config.yaml
model: "spectrogram FSQ autoencoder"
dataset: "short pieces for a synthesised band: melody, chords, bass and drums"
train_examples: 26041
n_mels: 64
hop_length: 160
input: "log_mel"
win_length: 400
bottleneck: "fsq"
downsampling_factor: 8
encoder_arch: "pvt"
encoder_norm: "layernorm"
encoder_norm_position: "pre"
encoder_activation: "gelu"
encoder_mlp_ratio: 3
encoder_head_dim: 48
encoder_fused_qkv: true
encoder_qk_norm: false
encoder_parallel_block: false
encoder_inner_norm: false
encoder_drop_path: 0.1
encoder_patch_size: [4, 4]
encoder_conv_stem: false
encoder_depths: [8, 8]
encoder_widths: [80, 160]
loss: "mse"
latent_channels: 5
decoder_norm: "layernorm"
decoder_activation: "silu"
decoder_widths: [64, 128, 256, 256]
decoder_blocks_per_level: 1
decoder_block: "basic"
decoder_dropout: 0.1
decoder_attention: false
decoder_upsampling: "nearest_conv"
levels: 7
init: "kaiming_normal"
residual_init: "scaled_by_depth"
optimizer: "adamw"
lr: 0.0023
beta1: 0.95
beta2: 0.98
eps: 1e-10
ema_decay: 0.995
steps: 8600
batch_size: 64
epochs: 21.1
lr_schedule: "wsd"
decay_fraction: 0.3
final_lr_fraction: 0
warmup_steps: 250
weight_decay: 0.2
Rows from block 14 of the encoder of a small spectrogram FSQ autoencoder, named by matrix and row number. Rows with one number belong to one neuron. Each number is 128 + 24 x the weight over its row's rms, rounded and kept within 0 to 255. All counts start at 0.
After each neuron's rows are labels from the 100 clips, of 14976, where the neuron reaches its highest value: "peak in band" is the frequency band that holds the peak. Only what is clearly more common there than usual is listed. The data: short pieces for a synthesised band: melody, chords, bass and drums. In brackets: how many of the 100.
# fc1: MLP up (encoder.blocks.14.mlp.fc1.weight, 480x160), inputs 80-159
# fc2: MLP down (encoder.blocks.14.mlp.fc2.weight, 160x480, transposed), outputs 80-159

fc1.203 [ 72  84 100 117 180 126 160 150  98 153  96 129 118 120 100 156 122 132 160 132 143 127 125 130 157 159 131 138  49 180 134 130 130 115 133  92 124 138 105 120 136 135 116 138 128 161 163 148 138 113 131 156 116 124  98 148 118 124 156 187 170 132 141 164 141 143 116 133 120 134 160 115 129 128 141 144  99 132 123 138]
fc2.203 [123  99 149  50 153 112 136  92 150 130 110  96 147 142 123 125 141 112 110 129 150 153 145 138 115  99 133 123 130 124 136 184 138 132 137 136 110 132 123 146 131 122 150 142 121 128 121 130 134 141 126 132 159 135 144 159 118 118 112 109 124 112 119 122 117 101 130 255 102 126 134 136 124 116 128 105 102 109 132 109]
peak in band: 4000 to 8000 Hz (75)

fc1.103 [121 104 134 142 152  93  98 131  91 118 128 160 135 121 104 146 103 164 138 128 178 107 127 138 104  67 124 124 102 137 131 149  98  61 124 126 124 129 132 136 115 168 115 159 139 145 115 140 127 150 112 113 130 242 155  96 103 162  82 143 133  80 135 152 101 172 108 133 131 135 135 144 138 140 132 104  90 155 107  88]
fc2.103 [128 153  90 124 157 124 126 156 151 131 121 161 101 135 138 147 124  96 134 155 136 146 109 121 196  98 118 116 130 141 126 141 107 103 107 124  79 121 139 156 154 107 126 108 117 119 121 143 125 123 140 107 165 162 119  64 160 123 130 171 132 130  91 137 120 134 159 134 187 160 127 147 114 102 113 108 129 129 107  95]
peak in band: 4000 to 8000 Hz (54)

fc1.127 [114 152 118 156  69 122 172 138 104 153 117 135 137 104 133 164 109 103 125 118  89 137  63 140 131  83 130 124 148 135 109 139  86  89 130 147  85 148 139 131 132 167 119 159 145 173 117 116 135 123 115 109 124 168 128 137 149 159 137 113 150 137 117 107 184 169 129 131 154 140 115  83 135 133 134 177 143 116 150 107]
fc2.127 [140 107 120 110  94 149 166 126  88 144 148 114 117 114 118 143 107  87 146 102 106  84 136 110 149 118 143 136 154  88 159 134 113 116 163 120 112 165  96 121  92 149 172 132  98 100 138 142 157 136 186 123 169 137 175 155 151 117 131 105 149 140 126 140 132 139  85 109 136 108 124 142  77 139 164 173 131 114 151  96]
peak in band: 0 to 250 Hz (34)

fc1.357 [ 75 127 123 187 158  98 158 105 151 148 110 241 151 183 144 133 133 144 138 121 132 158 153 144 137 111 141 154  98 133 143 148 111 172 119 122  98 118 106 136 125 104 119 136  97 112  92 131 129 147 125 145 180 101 122 140 116 112 113 121 144 119 121 150 103 112 126  97 148 144 141 116 135 146 140  72 158 154 130 117]
fc2.357 [132 131 122 103 135 141 125 125 124 122 118 132 132 117 109 131 104 118 119 130 130 122 158 137 124 133 128 124 136 128 122 134 138 127 134 133 123 126 133 120 129 122 128 123 131 118 118 114 123 123 131 132 131 114 129 136 115 128 111 131 130 129 132 145 115 142 128 255 132 130 111 111 118 132 128 124 138 108 127 131]
peak in band: 0 to 250 Hz (95)

fc1.471 [142 105 116  77 118 124 118 157 114 122 120 112 119 104 109 147  93  70 147 119  67 114 201 135 109 143 156 119 153 106 149 121 141 138 147 144  77  87  93 132 128 152 138 115 113 122 131 142 136 119 108 171 174 170 161 128 124 106 105 184 145 150 134 162 127 117 125 131 122 120 150 126 105 115 115 131 100 119  95  81]
fc2.471 [128 101 136  86 110 135 114 141 112 126 122 147 129 113  81 140  94  92 140 121  94 117 160 129 148 153 159  96 126 119 151 125 136 128 127 124 105 115  95 115 124 145 122 119 128 124 127 168 133 127 132 125 158 144 178 138 146 125 108 156 157 145 130 158 128 122 123 221 131 128 113 110 104 116 135 126 113  84 105 109]
peak in band: 250 to 500 Hz (31)

fc1.200 [ 97 123 146  97 107 111  96 170 113 132 144 158 120 106  98 141 104  81 146 128  81 112 150 108 149 157 132 110 141 128 164 113 138 171 128 114 138  96 107 106 126 185  96  86 147 163 163 148 123 136 135 117 130 150 162 114 149 129 103 216 159 123 136 193 132 117 125 145 122 126 119  92  99 112 126 129  81 111 116 113]
fc2.200 [131 117 137 122 129 154 124 139 130 136 135 118 123 123 110 124 101 109 127 133 118 125 134 120 134 128 129  97 118 113 127 124 132 120 127 116 148 122 138 115 130 134 128 118 133 113 131 134 133 128 129 127 132 140 153 138 118 129 115 146 144 143 135 141 114 131 130 255 144 121 108 118 114 133 127 124 153 113 119 144]
peak in band: 0 to 250 Hz (36)

fc1.304 [106  83 103 102 160 128  93 123 120 147 115 116 123  92  87 137  76 122 124 128 113 111 164 114 151 143 186 121 142 102 107 134 142 128 130 108 128  91 136 136 125 145 127 138 139 163 106 153 115 126 137 160 142  95 155 143 142 131 118 147 139 123 142 150 141 108 126 139 175 130 118 142 124 125 129 111 136 161 108 107]
fc2.304 [164 161  94 131 116 174 153 103 135 121 126  89 137 139 171 128 171 163 103 131 153 157  88 136 103  73  88 130 116 110 130 138 123  81 145 139 122 163 138 162 135 113 159 162  96 109 138  88 139 128 121 142 116 134 105 135  91 134 161  74 107 112 121  86 119 151 133 152 116 141 191 149 132 154 112 133 126 123 132 108]
peak in band: 500 to 1000 Hz (33)

fc1.382 [ 87 117 141 111 151 112 209 134 115  88 118 188 120 154  99 127 138 171 112 136 101 165 142 138 102 137 137 129 109  88 147 132 143 190 137 132 159  86 109 108 142 157 112  89  98 154 179 122 158 122 120 154 156 142 119 121 140 115 139 128 134  76 141 117 117 135 137 127  68 127 101 126 131 110 131 165 142 119 137 118]
fc2.382 [134  84 101 101 107 139 162 102 125 160 178  71 118 126 124 105 144 128 151 125 122 122 118  93 113  99 135 134 122  63 171 151 113 112 153  98 102 144  81 134 119 171 158 132  89 133 147 160 157 143 142 171 142 139 144 139  98 113 139  89 170 145 139 112 104 147 120 174 101  72 163 116 108 150 136 147 114 134 134 122]
peak in band: 2000 to 4000 Hz (67)

fc1.14 [ 90 124 135 117 112 129 105 125 132 169 113  96 129 141 125  88 129 101 154 127  55 148 111 137 118 126 138 120 118  97 211 130 104  78 140  49 120 121 125 131 132 200 120  87  74 135 149 131 170 151 119 131 138 159 145 112 111 105 163 102 151 146 128 122 112 100 122 125 130  65 151 144 119 135 131 116 113 119 110  94]
fc2.14 [133 188 148 166 144 128 153 157 128 119 131 171 146 106 139 131 130 140  96 129 148 126 163 125 120 157  84 124 150 141 116 112 135 159 120 146 150 141 162 127 130 109 121 128 139 115 106 109 113 114 127  99 113 112 101 116 165 146  96 143 100 136 134 162 151 142 129  23 117 165 144 146 144 103 130 139 101 124 142 162]
peak in band: 4000 to 8000 Hz (63)

fc1.116 [143 164  96 116 112 133 116 142  93  92 116 144 122 150 128 118 134  95 130 114 129 124 132 126 107 119 147 127 113 187 121 114 115 105  94  95 124 147 131 141 116 115 117 146 124 132 114 149 122 144 119 135  90 201 129 131 127 149 101 150 132 143 110  91 160 146 112 140 145 147 148 181 141 121 127 145  73 147 123 140]
fc2.116 [155 100  93 118  89 146 162  66 126 131 138  75 128 136 144 113 175 158 134 106 142 131  91 126  97 107 122 124 130 109 154 137 130 106 176 123 115 161 100 151 113 148 172 167  88 121 135 125 163 135 134 164 127 113 132 174 101 123 171  59 133 110 116  84 122 127 113 136  90  97 163 146 125 153 131 144 141 125 149 116]
peak in band: 250 to 500 Hz (31)

fc1.227 [144  85 128 125 124 120 120  99 167 168 117 121 155 111 115 100 108 140 109 137 142 149 147 143 113 138 135 154  94 111 105 157 125 141 122 108  97 103 138 124 142 101 108 113 134 149 101 111 120 130 106 183 121 154 142 126 100 125  91 115 160 156 142 130  68 122 139 104 116 106 172 109 138 172 127 107 123 152  97 163]
fc2.227 [137 135 117 104  98 168 130 105 117 128 120 111 132 142 103 106 110 165 112 124 126 136 157 140 111 135 118 174 118 130 116 157 131 116 136 135 127 117 151 118 120 119 123 132 145 132 116 129 119 128 135 153 115 136 146 159  87 128  87 116 139 140 128 117 105 149 120  97 109 126 162 106 130 142 137 133 140 166 127 142]
peak in band: 4000 to 8000 Hz (52)

fc1.161 [142 126 131 136 127 132 134 130 123  92 106 105 112 130 109  97  97 124 117 116 146  94 104 105 155 150 122 134 117  77 160 116 101 177 108 121 148 117 120 135 129  94 137 137 152 118 104 126 114 111 136 132  99 197 112 145  84 154 104 116  61 154  96 144  96 107 122 130 115 157 136 158 132 125 121 111 146 122 135  75]
fc2.161 [156  74 123 148  89 132 122  84 132 105 147  85 117 109 119 107 111 134 112 145 114 102 118 133  95 188 148 150 151  92 140 125 153 134 154 140 133 120 139 103 126 123 132 131 153 122 105 128 127 113 112 170  94 160 127 175  92 149 107  91 125 131 160  90 115 133 128 105 101 105 138 113 168 123 132 149 176  91 132 137]
peak in band: 4000 to 8000 Hz (72)

fc1.342 [107 121 103 116 156 106 160 138 151 131 110 150 157 136 101 167 128 106 126 154 154 156 130 129 151  87 118 148 107  87 147 132 103  94 113 142  88 132 110 150 157  90 128 116  94 106 143 114 112 166 114 138 171 148 108 128 136  94  85 162 144 156 122 113 125 149 158 114 134 144  91 133 104 129 105 105 108 130 116  97]
fc2.342 [153 113 160 149  97 104 132  95 106 108 137 106 137 112 138  95 163 154 129  95 122 102 155 138  94 160 149 139 140 122 140 166 153 154 161 139 156 149 106 106  97 163 132 155 147 154 140 138 152 121 137 140 101 111 126 169 100 143 138  99 139 102 143 101 148  94  95 155 120  95 107 128 149 156 158 142 118 159 156 164]
peak in band: 500 to 1000 Hz (31)

fc1.281 [137 119 120 128 169 131 188  97 121  81 117 155 124 125 121 176 119 162 106 132 195 102 159 120 137 138 127 135 125 120  84 121 159 213 152 155 138 109 145 111 130  37 122 136 165 143 102 122 109 104 134 125 104 118 120 159 129 148  88 154 116 140 122 133 153 154 132 129 116 168 103 163 139 125 131 162 172 129 140 147]
fc2.281 [130 169 142 146 132 117 155 123 129 109 126 170 138 122 113 137 123 141 103 130 138 129 158 131 111 158 111 117 133 134 118 112 150 168 122 140 148 133 162 128 130 106 124 131 140 118 104 109 124 118 125 110 108 120 114 161 146 156  98 139 114 130 131 130 164 138 130  20  83 146 138 146 148  91 130 145 123 124 136 145]
peak in band: 2000 to 4000 Hz (65)

fc1.258 [114 161 124 104 103 142 172  94  90 174 114 143 128 114 141  97 106  89 153 123 103  84 111 123 154 117 159 132  97 134 149 130 105 180 157 111 143 123  84 131 130 147 128 141 136 187 145 133  90 113 139 106 116 150 139 130  98 129 117 160 185 159 112 180 125 157 126 131 130  96 103 108 114 132 122 130 105 117 141  96]
fc2.258 [129  61 136 132  98 134 113 116 114 181 148 110 138 123 124  94 128 108 161 128  81 123 141 119 114 142 173 122 114 105 152 145 127 139 137  90 117 121  77 106 123 184 113 123 130 146 139 179 143 143 117 136 127 155 169 132 108 124 138 119 180 130 147 147  99 106 126  92 145  78 127 104 125 157 137 120 112 132 125 143]
peak in band: 2000 to 4000 Hz (58)

fc1.331 [111 156 145 106 153  94 111 168 114  96 105 173 152 147 110 151 126 134  95 134 127 130 154 148 142 156 142 146 190 154  96 143 140 137 109 159 109 102 168 120 136  88 122 111 151 134  90  97 113 103 136 112 169 103  86  90 148 128  86 144  81 129 135 131 144 114 135 109 160 161 110 101 143 119 137  97 120 149 135 139]
fc2.331 [116 100 114  77 104 111 113 132 143 157 137 118 130 184 137 121 136  94 140 123 117 145 145 116 145  90 147 149 116  94 148 170 100 121 138 103  90 130 111 146 124 146 147 122 108 126 155 127 150 164 134 146 171 143 138 156 103  84 134 119 155 133 122 165 101  99 126 198 173 106 121 121  96 152 135 115 105 151 128 113]
peak in band: 500 to 1000 Hz (35)

fc1.84 [130 111 106 118  86  79 170  93 139 135 127 119 133 144 123 117 148 124 152 117  93 140  96 145 108 111 137 152  80 178 150 143 117 114 143 109  80 133  72 144 135 153 155 147  99 115 159 116 138 151 100 146 179 114 135 163 115 121 147  90 156 108 112 113 154 135 137  97 127 128 151 148 158 130 112 161 159 151 135 104]
fc2.84 [136 134 136  86 136 105  97 134 134 102  89 145 145 174 135 143 130 148  94 135 167 135 136 163 115 138 109 163 125 156  97 130 150 142 123 152 137 120 160 134 135  91 127 140 151 113 111  94 105 119 122 112 132  98  94 150 116 131 117 132 105 114 117 144 137 122 133 223 162 153  91 116 131 127 123 116 125 166 125 145]
peak in band: 500 to 1000 Hz (40); 250 to 500 Hz (33)